{
  "model": "CTC image transcriber",
  "dataset": "seven-segment displays showing three digits",
  "horizontal_flip": false,
  "tokenizer": "char",
  "vocab_size": 15,
  "head_dim": 16,
  "fused_qkv": true,
  "qk_norm": false,
  "conv_stem": false,
  "optimizer": "adamw",
  "beta2": 0.999,
  "lr_schedule": "wsd",
  "warmup_steps": 200,
  "weight_decay": 0.1
}
Rows from block 7, named by matrix and row number. Rows with one number belong to one attention dimension. Each number is 128 + 32 x the weight over the matrix's rms, rounded and kept within 0 to 255. All counts start at 0. Numbers have three digits each.
# q: attention query, key and value (stacked) (model.blocks.7.attn.qkv.weight, 384x128, the q third), inputs 0-127
# k: attention query, key and value (stacked) (model.blocks.7.attn.qkv.weight, 384x128, the k third), inputs 0-127
q.48:141182134142128091133152131055118163160110130108150144163133171135152119184137108119140124087116118204161116189199161110162106116122109116129110177175144133157102085113118108087150124146174124098107102209142088084130143079103057086172107141125154102097165160162071157091143168122142143054148088147128127168159079129159134129098099124118110086084174125149144180151061165139110146103131
k.48:079128110162146076156110099111076060150101123164131135098170087203084072139113140181118130113129132126102151047122156109130106068148117134126215133141178141108125090148138125096134121100141138215145100093117121223147131149178087060121139181122129124176083127159130123162116138116112124081137161170152113130182081169102168122113110125122170161162123123100127124121131176132148103133117
q.49:121133160113118170117099099139122153122113142163080133140160175140164126126137153094167152130147116149114144141141126134151075137128130146142093099143078127083096129191175112149120097135072031169086162112101190130092120106111135095095129140139193118146135138179117071185135074134136164163118103141109121143086139123162102154137131121077134134162071112063189100148123152094147108098115
k.49:065127105114131126065176144142139113127126160106112079111163126186144151125147114128179131209128080130136143126197119099158095160151138091092113107100110124118138146096147095149106139132100076178132118153161133154077124119117130127108137078162157190166050141159148126110103108105100148151164099125077100136106132127153121131179146180124117131093089080049105144128115112139112171135102
q.50:178087074189107113089095105144103148107067143134130154108109138141144092138138071169136169146129163137098069097128143136112157112113158147115142140118112123170168143093097157088086096141165176087076149143133100141176121217191164149117164125135066150105186134105143171183172071095176099150120110134131138133144146130128087086131127151150134120149118175159113122096142098104087177134113
k.50:130152153116120142118171127150174181149132073128110148163090134128133157164172134128125123101077115137141132141127101096131115160056140106174096142109165164104129116163112159099148102162092149138137149125116126076190126171114183112150105178088101125096130105064163141121138122160103136122060084057160125158156096111160114133119119078123160153152144133077063165112106139120121171112091
q.51:054068157098121166137104117142059089137132149128137085157108074052123168126116207081117082158160128151176132101112119129115109134147173155103104097124175123092070142194187134195145138121005102179122090110083204126104090037063101147145105174049177194110073152185151089122077164182136147081129164163123142127156127127120214137073179109070041139149160128146155156152115152149137085192147
k.51:076069145136116167130179134052157030112123152155146172124104107176145132153108130141096136170144172125176136147059127160110160110135143132103106145130113144130179154104141125190059150087135071059042151114120121152076098093142093175144102034138145188166129132155166094107111150112137141159168217199086171065129121106127120121116143125122061106085104128141137069096134107126166080174163
q.52:174169091158063060131059123153073169168097182101144124160152133167144146143171142141163114128081116187165081133172166101154134100138113084064134161106189079196067100150080144067137076142181105098142134201193075124170184105151079063126161147102148072108127156194091154140101119208135162090156092128126177164139099129156152130124104054136137144073145064130101115161061158135158182075107
k.52:083143159130084089155135125083033138156133125174148158142177100180145093158149168176124126126118137084065152034108137105136090084141094149144176161086110148110127085100140106109176088115150070236176095063155106209147199156123116109126127200133096086143079116167143087186091145145076175111144119143141102143083082106138156120112106078058169178169076146126152073143096159129197185126116
q.53:064066128124151151153055088138102150144101158152136127184088095124083096181081112083145109151115126160130143091160097203102125053119178098056125097141109150141113123163146121085146154119096161174143124159151155187149174127120125095106161094114170100159042109202161090135090114190129117084159106198166112132109119150140099092106170138104155167147172066104166089197111189087139037159173
k.53:055156142118224084126168116033092166185100119136136108155136118154148078152139082182156187065121043130152124145147106160152144120166191077113143139106099185106181090087064130129116140117127117150138125147106140136122127169165149117160127095158136101147060131135208161083153153139044121130170106122087083119045093107172047112141156145139107152123082152126174092094099117100163089152161
q.54:082167152135155120163115122080151135145089136117145100135145134195116055208126120081143138115123072174103128123227171184160143138151145117082117121125112167112197106135125105158169130128094090208190072170125108049087113122158124085092108102177213107104093199208086116087104169095083180120131088132126086107101103109175113070106085139090133127127143098042171130142129181074067058182094
k.54:091117096114138099133116084066169116167059163153160041149192113217064055156087097152172143143140069183115097056242150156132135094208152085092136169132129085124098099147102130129071105146170099179131131155090154197107150169180111043114130122135180111109046121144154148122146072082129133116141069164147112143179131177145108077123083176143161161134091076147121115091109111123100115128106
q.55:112104125101136217096128101125107124099129164153102154112075106108130186148130111130112147153165143088191168144109179136039116151149093135191088116151126124154107194160163164233182069127088113107161094092119167115095035107045148184169086184096120172125129131081169128160121138113078094128135192088114125137125147133155179131091140131087065089140116169156150105155139097109089100127071
k.55:153099128097101219113156103139184111108131116151132176114034160085090223144131177115072094144164160117135147175103097141138145154102149169175130117131106143096116209128169150137076143112128140057120109189116169111067135071118144163130098045094132205123198155102129119153129135153109105128177197133087141101171156107163126162095185139117132094054136134086111124111151178209145061148076
q.56:101102132180123172149064049067147116160105178104175128168080111084136129213118106136110130078155130155139085151173174138092128168115147125158132133139127159165121171183168122202166131124063104129145060143156131088113112132084122117112080126162114126098113189142167149128085146138123090086180133111119207126126086097145169082000134097071098127141158156136142076148088158107090100153117
k.56:105097145104118175137151050080172086141130119192166136141130128168077097141131126183078142135164144094137129085131106158110101118085186152173194178136114192146127133089084130164096121087108154105091134109090099163115122121137121107186073072122115202131099084084171124149130158164099081108165194135129145117174097126145110128126153159091185179125113146105074127073121110141150111154059
q.57:128187154125134095093169195159118169100147153095106109075178178152160176074137178139155134145138112125153161157126103105199089092182076099119064133090139135073079047116115123048090067154162043154134136162173133117103168071117080076148137158137191149103145136141084080143136100109131162100110087115107070157128102162175102201202078121151078077108124161087124198144121170134141147115130
k.57:121139156150090072099118180137057095108100178107087143112198121190164098104107166115156091141123134172085156083153141102138132095222073125052105096115153068109123092190203117093150173142099073218134098114146144207098150132138114115037132142085186130151129162176088082140109093076134175122104128204121106117089118134139174143167105130116109123128125115092198111168122148104149136083153
q.58:090175130124108110110146130133107102157151126158085092128190133195129148053144163083190128181109126124061100115144120128135110099154105130101119172126086141070086121151168127132140143131161066182071151136105141156115143151159162104102166057111178116133112135195104138191138055128170197196149106143080091114127142143206063117157069155129119149104056116082112129091146097130151127089088
k.58:138163100125126094109125150151143149121125142075102114126216083143147121137178106114209104143123090169149160129181133117176110139199088117057119104150142066127151127125155136130104154141149082123142147178204110152088149141105099094070146162123119156126083134182090068091128109134129163183133053113119098079095160128171095090140092180117133139141116097053141133180153121146058205117092
q.59:112072095128135120125107080135139093166122215124134093150129113161082069172102110064180075157138100130147117112204104179075127112131168114086102113093133106102109194157145145156162151162104116194113099110146149150120134143141152123091160072114183152101066130192160109124118129142101148132136145145103111120126167139141119108131144157152103144159092132129108126154126115058137089107156
k.59:086116135143110097114147137087152156139061102112130100150150162166078125183130084177126149075088092134113116103178142204154183114196138159100058163097096141172135117133087149093084120148118110102111131183161155126094157150128141097095113137139123147073086151100158108080161158144074136149167087157085084073088123095143097122103101151179138138120077122072123134135145135136149129180105
q.60:141143137109157105162099122140130130133113128118123108094143124173087124144106132128158095112132090143153122167178101169125104133141159074121131175120136135103128100113114127098136130109157109138129154175174110147100115145158118040116128111106163117090099122176095133119144106145141140084137088131115138123131106150121116127159136118170159169110120072114135161100104122109152109097129
k.60:077105120146107083109081127066071093115112116154108136162203131170143041159116130141153142089093086136108097081167153130168124109166105123066153154125139137123163098111102114105145146149165099163144077146165113140161187167175129077114136172148102089089092160141144120122122121110125150100114117169156091135110145146113123123117100145122127132152082130107167130177126134150127155157130
q.61:173183099149099127148143091070175105089153041139170094110135099163138159130199117185149138098129129108145082168128177107098109139142117160104144205144080156154170126081103095117155097104180151091098131142130088082124099152103156138127122150122108144085173169116147204148138120077122134145133123123117103140127136116126180103083101116135091096146099185148123105067185111152104173140084
k.61:175128111077132179121064095219209099117164128117179111136160131099041106133143169142121092197142140117138131095136135109142106119107104124143107113145155081134070099138177142124109113077162191094146113129101111124158126127126117099131129169114121126125143093100135108133135143168116143083097113108136169077192104169135154106051036124102185165145176116129103080176149184157100149131145
q.62:078174123085086149125150172165024168116113131140127078162155152105148187089223149166141113184109110097186121151108199107082129123191063119069079179111139121132083162157102135176142067163082112124178119112143184077104111073043112153156157215076173163098099115137113078160135146143069162113145125132170073140126117136119157171095048119083020139093065180146178150181128118086125164160098
k.62:136129171122094199121172156142152095133171127100166187174092119161149133166132182155117099180125165148089132132143106089140096152176109093093152108079174116074160135141211150122090092116159050159138076154084169223067117140100096189095140067101178122203165135139141047175079118112112142126156148214136142094143091084124113113093083072099128117043150126144150028210082169175160105158060
q.63:121223130110167130143107142125118156142121142120104100140153174128129097122188143189197135125077086107177194149137184133140116092174034109093098153124085145095143117130125121167166080129102095153152090132141133047079141153077117110152120155142220099058099128135112117107104185092031174152131060089148073109112124160152113151138015134082075117089106144096168152162125135030141154147116
k.63:100124169140104128147100133176155136187107144092138105142147126203083076159092136129139091175163099185066098046239135143140099112185093086089161101096130092111144123170141170088074100112142078198166129117099165191092162186108066118081176086146208143160118135122131082139095085097107159146162090167156110110143132131120134100123077153095139138108126102133149098181106186161129129101112
q.64:158114196122164111113105116151109130104139135132128103091152171122141078112096145086075065171165104060138087135170073131121147113138121123142208081101117217097146082173134145064156112125096120179174120126135180116132161133144159081173120096162171139135072176114156050122146129083150099110120160117147115124142080156122156114166112154041141075170120164110130123108098198137134066137126
k.64:101166146169071080142110124145130163167100166107120144075166107178068125093151148140128103127130080167103173167114100152088103152103112077119142202113089126129151122108144139147122043143160105144135112136121122159104166099085132166143155186057130099131100073131078082092148178193078145120111149141115114139106110155145179154108127111197084154059181104109133201157091146117077138078142
q.65:118127163144150159092103164157068139139140115172099105118144096065186114101134157126103066152138137095129143089127124114122118158177087147137099088117124151133131152144105113118123141139105134155181081084166155120126137123128100144166183126143181164138098120131102080124136148137096110087102147136160089090145121173115171121111131118101109103123119147122154122187126151100152094216106
k.65:074103094158060162129145142162136162101121148107145187115155094131112171126108119157115140080117137141120175110155107173114103117117155132108159173104106125138120142107115140158126123113149150081111144151090104126143107126080136142092135160053097111155088064135136146072166099179102102123086152113108145139147154125093116123123102115170168152111139080136043128180100123145115187143107
q.66:140132108132082055077107159143102172177143112158107101106107115158146163148177116159206058196124095134151160177140112088078176095137116163097132159083122166154105128079111134127170113125148133142126138132175130153112180071147143124155134133110176154092116125131073115143116113154071152132147112169141117208109161161117170091088121086158104144137076149148121139108116089102109161142102
k.66:072154094142155160167108128105183118097091184142176112165187095109128153074117148106130150080117100145113064086163146137148079140153144102125122167050135120062109107134171123105085117149115103196132166129066157125171125124097147083120120163125111120103083165138103179147109108099194137144148121073111164100121140131101168095175129149100142146118108112067114151107120187134102190102111
q.67:176139200100155128114104106173131146100139102147171125122118107076151096114102171120066076164141095080104106078139119144154130137127137079141184050079141191082124076163142158113122118109085108188187130123151169088126131164170163110157134089167190135127112124143159043127120098113135108123102135113145097097145074128148154117166126166046125087140126157111134165152094202124128074146162
k.67:059171137182046073143107154199125150150092134094159138131147116194112130107160172129143126137089086171080184183074108157085113110113121109099155141046072121153140112130139151157166065114149122137165094150150098134103163158076158166139145180032110108147102054097089086123122157202032108100116117143101112129135129140157153140061116113156111124076203111106109186152091176107078166120107
q.68:160076156071154143144119102159104129067113138117131145121173125085127080133033194081029159112145135125140082120133108116136079124091136065162129091130147198077144120155103152146106120109096097117160121108134169133164112129102174129129147102155121096147114104130159141162149149089172095142145136088140146066104094127128110160148176143126141100164170160123128167125159156157154141064200
k.68:100149189173089137135104133178115157151134112141078146077125108148142120109095178131099110168136168143097180188094089125093159164069097099157148117144085121193150157153109134131138119122143139102133112097181111155120199103127158156152103164077108135135151096109125140133133128135114112079165132164115137155116113153156130161108157108185117148124141174130128113104079070181107117099119
q.69:041086146163130087140185151104183131157090138135124145165097117178121172163098119152146147111135135110078174095127105094143146125137143190094158112121083112151131139122172123126139134134089121165089150137143100178143116129141113112090082146182168162130144160149151118080132180107130115098154146159090126136113160132110080131105137101114155155129122113101130057113135137113116092180131
k.69:137117059086149111089113137095105135098137161137160122098143146143089119166089069111074137117098100105155155126123118122186060062154122119111112115200116110114140142116143173124064133147170108109123160126139111156119122139145076114133150104162135137117133137161152126125095122113156184098125110150172098113139143120132102168132093170145128122169143127118172146183177188103181127112099
q.70:177177113114128111084110148120130149160143107133114081146122106137165158079165128133135090165131115139114160167134093125109142141117115166093114131095140112155073118107131120138151106126171125149156138144162115112110172099107133150130149143081153138088109108109101100153114084133090117141125107135103129176139172146124134112170101111146123137125125128131136134106159124103124159106086
k.70:097165144128129150110107135138159124106144160134108109144145132084144172115141134118159134114123094097117082105142143150133111137126153157143113139045097129067112133144135116131141095127110150165142146115097152083106101130126168110151109149119132150140117156144102150126116104135156116141089123101114133106111140139140149141163169132074131136122133115114117126118109176134121189118137
q.71:107147092136131121174135154132154113063087150029166143116187134129110083137096121148087222113170085131121071076125115158151042121120146061160170128209134107096143124163154181138069133119115089141102123134070103094119074193127136089117096134154071107165186131122169155126145145092174153204060156097121120060163129087142062171131081186120186089113183100103149122133128165119159164104157
k.71:158131210155149064118084128119095111151154097092088094130111181140155122149141124133130112185153157189168184164121155121097218148121070156105092067173119115210189127152101169137148141113094143118161105110162126164051127119165092158110121109128127119168163157163169078127113095143093143132110092216092095144095128113137056115129117116129101100170097178203170080151122054070174032166119